python train.py --arch="caformer" --model="image classifier" --dataset="single toy objects rendered from many sides on busy backdrops" --train_examples=50862 --image_size=64 --crop_scale_min=1 --horizontal_flip=true --targets=["colour", "view"] --num_classes=[12, 3] --norm="rmsnorm" --norm_position="pre" --activation="gelu" --mlp_ratio=4 --head_dim=32 --fused_qkv=false --qk_norm=true --parallel_block=false --inner_norm=false --drop_path=0.1 --patch_size=[4, 4] --conv_stem=false --depths=[4, 7, 4] --widths=[80, 160, 320] --kernel_size=7 --mixing="cutmix" --label_smoothing=0.2 --loss="cross_entropy" --init="torch_default" --residual_init="zero_last" --optimizer="soap" --beta2=0.95 --lr=0.0019 --beta1=0.95 --shampoo_beta=0.95 --eps=1e-08 --precondition_frequency=10 --max_precond_dim=1024 --one_sided=false --adamw_lr_other_params=0.0013 --grad_clip=1.0 --gradient_noise=0.3 --cautious_weight_decay=true --steps=11800 --batch_size=128 --epochs=29.7 --lr_schedule="wsd" --decay_fraction=0.3 --final_lr_fraction=0 --warmup_steps=2360 --weight_decay=0.3 --adamw_weight_decay_other_params=0
Rows from block 3 of a small image classifier, named by matrix and row number. Rows with one number belong to one neuron. Each number is 50 + 15 x the weight over its row's rms, rounded and kept within 0 to 99. All counts start at 0.
Before each neuron's rows are labels from the 100 images, of 14976, where the neuron reaches its highest value: "strongest on" is what is common among them; "patch colour" is the nearest of a few named colours to the mean colour under the peak. Only what is clearly more common there than usual is listed. The data: single toy objects rendered from many sides on busy backdrops. In brackets: how many of the 100.
# fc1: MLP up (model.blocks.3.mlp.fc1.weight, 320x80), inputs 0-79
# fc2: MLP down (model.blocks.3.mlp.fc2.weight, 80x320, transposed), outputs 0-79

strongest on: pink (25)
patch colour: brown (65)
fc1.287:31 38 44 39 59 48 56 27 67 64 42 46 23 49 56 50 59 38 81 52 47 70 43 63 60 37 68 48 52 48 53 33 63 22 50 71 55 28 37 68 58 74 51 47 73 48 50 43 66 58 60 43 52 49 57 50 21 29 75 18 30 27 46 82 34 50 76 33 38 29 40 44 66 53 37 63 66 50 33 68
fc2.287:47 37 40 62 55 48 72 28 56 42 60 44 78 49 38 55 28 52 80 40 69 58 41 43 55 66 58 78 50 47 59 11 59 67 48 66 83 39 46 53 23 49 60 68 50 36 54 54 55 52 58 55 55 48 46 20 11 29 25 65 38 52 40 76 49 59 47 45 57 42 51 43 54 15 50 32 57 55 72 66

strongest on: from above (66); black (35)
patch colour: black (73)
fc1.113:50 24 52 69 51 47 91 39 20 36 37 54 57 77 46 43 43 56 62 44 32 46 59 36 44 56 35 36 53 53 36 42 44 43 51 78 43 50 37 39 19 38 36 41 29 33 25 60 61 32 59 45 28 49 46 67 43 47 32 61 45 37 49 84 20 43 34 51 59 34 39 63 36 57 45 42 09 67 61 54
fc2.113:44 60 59 67 55 22 43 61 35 50 59 50 51 40 52 38 38 39 82 42 61 35 51 40 63 28 88 39 17 48 36 55 44 32 51 54 38 50 58 39 47 53 56 54 68 76 64 39 58 37 78 56 59 47 17 66 50 52 83 31 35 52 61 54 47 40 48 33 26 40 48 63 54 38 36 26 73 26 53 79

strongest on: black (34)
patch colour: black (93)
fc1.182:56 41 44 56 63 20 81 48 68 60 57 87 64 67 49 56 37 56 56 53 34 32 13 65 79 56 68 57 58 43 46 63 59 69 29 65 69 68 44 46 49 64 26 50 41 74 54 50 75 21 79 49 52 42 66 29 26 61 54 46 44 51 23 55 57 57 54 55 61 45 71 66 55 68 43 40 52 53 58 48
fc2.182:36 48 63 56 51 89 73 34 54 46 28 62 27 51 55 50 70 41 26 40 59 45 40 49 34 29 39 49 65 51 48 61 44 39 74 43 32 34 60 49 53 65 74 49 48 62 38 40 47 73 49 30 59 72 54 71 89 38 50 71 54 58 49 54 30 55 51 58 41 69 69 43 71 23 84 62 75 50 63 54

strongest on: pink (26)
patch colour: pink (26)
fc1.196:58 48 52 46 51 45 27 27 40 86 62 53 34 47 50 14 33 24 51 55 57 78 67 68 54 52 61 80 30 26 43 44 65 22 81 45 53 36 67 55 57 62 47 45 38 35 59 48 62 30 48 30 37 58 51 42 45 72 51 38 24 39 42 58 42 56 60 52 09 37 55 52 39 49 65 59 55 56 74 41
fc2.196:51 67 42 54 50 61 63 60 41 55 59 30 49 48 61 74 45 67 42 62 27 56 46 24 39 67 55 62 49 74 59 49 45 69 46 21 89 31 53 68 58 75 42 40 64 62 71 63 25 38 56 30 54 49 40 30 49 43 66 59 42 81 35 58 55 42 52 52 99 48 44 25 70 48 43 59 50 57 43 34

strongest on: black (73)
patch colour: black (76)
fc1.190:62 31 55 61 61 08 61 27 33 38 31 33 61 46 48 49 00 43 73 35 48 52 57 36 57 47 54 63 52 57 55 70 77 42 53 50 58 50 29 43 23 61 75 40 23 52 32 47 55 64 51 58 57 32 35 52 33 65 35 34 56 51 51 73 42 61 52 43 48 66 31 66 58 52 31 26 31 36 58 53
fc2.190:35 51 46 39 59 82 43 45 36 53 27 71 30 53 59 39 41 75 41 61 47 45 48 60 27 53 54 50 28 57 54 49 32 51 28 43 32 27 43 84 48 52 79 51 74 54 78 34 57 33 50 62 52 57 57 56 49 54 72 45 58 38 58 75 72 33 19 48 68 30 80 54 54 67 71 34 65 56 47 30

strongest on: black (33)
patch colour: black (40)
fc1.260:63 57 41 31 73 33 38 37 46 23 42 52 64 59 51 52 47 43 35 43 61 60 22 66 79 64 40 74 41 36 57 59 44 80 33 62 29 33 03 52 61 64 47 61 51 41 47 59 76 40 21 53 60 51 55 47 34 59 60 58 50 48 38 50 51 62 25 91 62 44 47 42 43 74 31 45 63 43 38 40
fc2.260:86 48 51 28 56 61 55 62 47 63 34 60 53 44 73 60 71 48 46 74 68 42 25 51 58 36 51 37 65 49 70 51 73 56 58 30 41 49 66 53 65 45 56 39 51 82 21 60 47 73 75 51 50 62 58 54 49 55 29 19 59 32 76 78 50 34 45 55 41 33 59 88 47 52 53 49 35 48 60 75

strongest on: from above (67); yellow (61)
patch colour: yellow (78)
fc1.184:30 28 53 34 58 57 55 41 36 41 35 53 48 52 42 42 58 61 58 44 39 19 64 39 44 41 43 99 79 56 46 76 47 44 74 48 75 39 32 51 61 50 51 74 67 23 62 19 56 51 82 37 59 53 68 30 75 53 54 59 35 75 55 37 48 52 58 43 44 39 41 44 47 43 29 65 67 44 36 36
fc2.184:53 99 36 62 52 42 52 57 50 58 71 41 46 45 64 38 30 57 52 49 45 81 44 55 46 53 58 20 27 29 43 35 59 55 23 40 52 52 89 55 31 43 45 27 47 85 30 70 36 63 24 60 40 55 47 55 22 44 61 43 48 35 61 64 50 57 61 43 55 54 72 57 66 55 54 38 39 60 54 63

strongest on: black (36)
patch colour: black (89)
fc1.31:57 49 69 67 57 48 53 41 36 74 40 83 53 58 26 25 46 52 63 50 54 78 39 40 41 51 27 53 41 60 39 15 53 67 37 81 20 52 44 66 50 65 55 51 43 43 31 43 80 27 78 27 27 40 58 47 41 42 64 41 54 48 54 41 51 53 26 80 30 38 44 62 62 41 30 48 42 56 47 67
fc2.31:68 57 65 35 56 60 29 39 38 41 16 45 53 26 54 38 45 53 56 44 48 54 36 73 68 67 59 50 29 31 47 76 48 35 44 61 51 46 52 26 43 60 58 74 43 22 38 57 41 39 74 68 41 40 88 70 27 43 13 64 45 63 46 31 43 51 42 39 50 49 24 46 65 48 41 36 50 26 44 25

strongest on: from above (60); green (58)
patch colour: green (68)
fc1.10:78 46 48 51 30 50 52 35 42 51 28 41 28 58 40 53 42 43 46 48 58 68 55 42 52 36 26 25 56 64 72 24 17 51 64 45 74 80 44 54 38 42 19 50 44 52 63 46 59 26 61 41 46 39 40 25 64 64 37 53 15 62 72 63 39 52 57 57 55 98 38 62 57 51 49 40 54 52 52 70
fc2.10:33 73 59 33 64 32 62 40 69 51 49 65 79 41 48 82 60 59 42 60 34 37 47 57 57 66 62 60 39 14 30 53 74 40 53 51 22 42 61 52 41 47 50 39 41 59 28 52 30 79 32 41 38 41 41 62 47 42 54 60 60 32 33 42 58 49 50 24 40 17 57 52 45 29 44 54 36 47 74 13

strongest on: from above (66); purple (29); green (25)
patch colour: green (44)
fc1.148:45 13 34 62 45 71 47 31 56 11 62 52 50 45 47 64 63 62 44 55 59 59 42 30 43 33 45 41 60 43 50 46 57 51 25 44 62 49 34 82 43 41 37 61 63 43 60 52 58 08 69 65 39 24 76 68 57 47 35 49 44 74 60 61 52 82 35 37 62 44 63 46 44 64 65 60 64 65 21 57
fc2.148:44 57 47 30 61 34 45 44 35 67 20 46 37 73 72 49 39 33 70 45 48 64 55 59 40 58 57 83 19 60 61 51 20 64 72 80 36 58 50 49 46 71 51 63 60 58 43 39 44 47 58 39 74 66 30 63 55 61 61 50 66 45 25 56 37 26 57 76 63 61 40 27 55 48 47 60 35 45 81 29

strongest on: from above (75)
patch colour: brown (70)
fc1.213:36 78 66 36 54 36 57 25 44 49 56 45 37 58 53 33 52 46 68 61 52 51 54 04 14 30 63 35 85 45 55 56 50 56 22 37 43 35 50 46 38 41 43 48 51 57 40 63 30 46 73 62 67 58 37 28 49 32 30 48 63 53 44 53 35 80 70 63 71 57 53 54 32 34 38 36 59 32 32 65
fc2.213:39 57 46 49 57 68 29 34 26 33 53 16 52 50 51 52 84 21 28 72 24 70 74 37 54 64 56 61 35 69 59 40 41 48 62 55 49 71 60 48 39 88 48 59 82 43 53 40 40 72 63 39 43 66 49 45 51 50 46 41 51 50 35 62 46 33 60 68 49 48 46 36 79 36 62 37 38 23 60 60

strongest on: from above (64); brown (28)
patch colour: brown (65)
fc1.117:35 56 65 63 58 54 35 39 13 69 46 41 42 51 49 18 43 29 55 66 62 49 53 61 52 67 75 58 40 46 52 53 27 49 68 47 53 72 58 57 39 57 36 73 35 60 58 47 28 30 68 72 47 29 32 31 24 40 12 31 36 53 41 59 44 66 50 51 58 47 29 45 29 62 47 47 28 13 47 44
fc2.117:80 52 79 49 54 53 43 76 60 35 53 57 72 52 53 44 51 74 37 47 57 51 49 27 60 66 48 56 33 52 39 50 56 39 37 52 52 32 05 43 43 16 46 74 19 52 60 46 47 80 55 67 41 56 39 39 44 60 66 52 48 59 39 24 66 13 55 48 84 51 52 47 70 49 46 32 57 61 66 51

strongest on: black (35)
patch colour: black (86)
fc1.143:68 61 49 52 64 25 66 43 49 58 33 59 48 61 40 43 40 30 32 61 73 48 44 40 42 62 56 69 42 66 38 51 40 56 32 57 35 49 31 50 37 64 64 22 71 32 29 52 42 62 73 47 26 16 43 63 26 61 61 69 40 37 35 53 39 17 43 48 46 24 52 25 44 48 56 42 51 41 21 86
fc2.143:41 41 52 63 54 63 53 50 51 24 37 38 38 32 56 42 61 63 42 53 73 51 60 41 60 31 45 60 49 46 44 56 61 61 64 68 38 49 77 52 80 58 45 41 58 35 48 38 74 55 51 73 37 42 40 40 52 50 42 28 71 51 56 67 61 98 27 49 12 48 50 82 67 51 36 21 38 28 74 61

strongest on: black (42)
patch colour: brown (59); black (41)
fc1.186:53 42 73 51 72 35 57 25 32 29 51 67 40 40 23 56 31 52 50 29 54 45 40 55 61 51 47 68 37 60 40 50 52 52 34 61 25 46 46 22 78 65 59 24 18 22 41 58 42 57 63 44 27 54 52 69 43 56 45 58 58 76 70 50 56 51 54 58 65 72 37 72 85 76 26 58 46 46 61 47
fc2.186:34 84 24 15 55 74 66 46 51 50 52 51 46 64 49 52 43 33 62 51 29 55 12 62 62 54 60 43 51 38 54 37 40 42 40 61 22 41 39 63 58 64 60 57 75 57 39 43 66 38 55 48 66 18 23 54 55 54 59 48 41 52 34 56 37 57 56 67 34 07 74 17 54 61 60 51 50 57 44 57

strongest on: from above (64); green (31)
patch colour: green (66)
fc1.263:54 56 35 39 27 61 82 43 43 61 48 42 19 72 64 77 36 50 44 54 43 46 33 72 47 58 61 51 40 34 73 32 18 44 67 73 46 75 38 79 39 50 44 39 75 53 57 52 60 68 50 29 53 57 23 51 51 45 33 49 51 44 15 27 54 57 42 43 50 55 61 54 67 57 51 53 50 81 29 71
fc2.263:47 63 46 44 52 45 67 50 48 55 12 56 62 53 45 33 75 65 24 37 46 57 66 74 61 48 75 39 35 54 53 46 65 60 47 80 62 31 57 53 64 45 52 60 64 49 54 52 41 43 30 34 46 41 75 41 53 56 53 38 39 68 16 31 38 72 59 44 50 18 71 69 39 69 09 52 67 37 33 64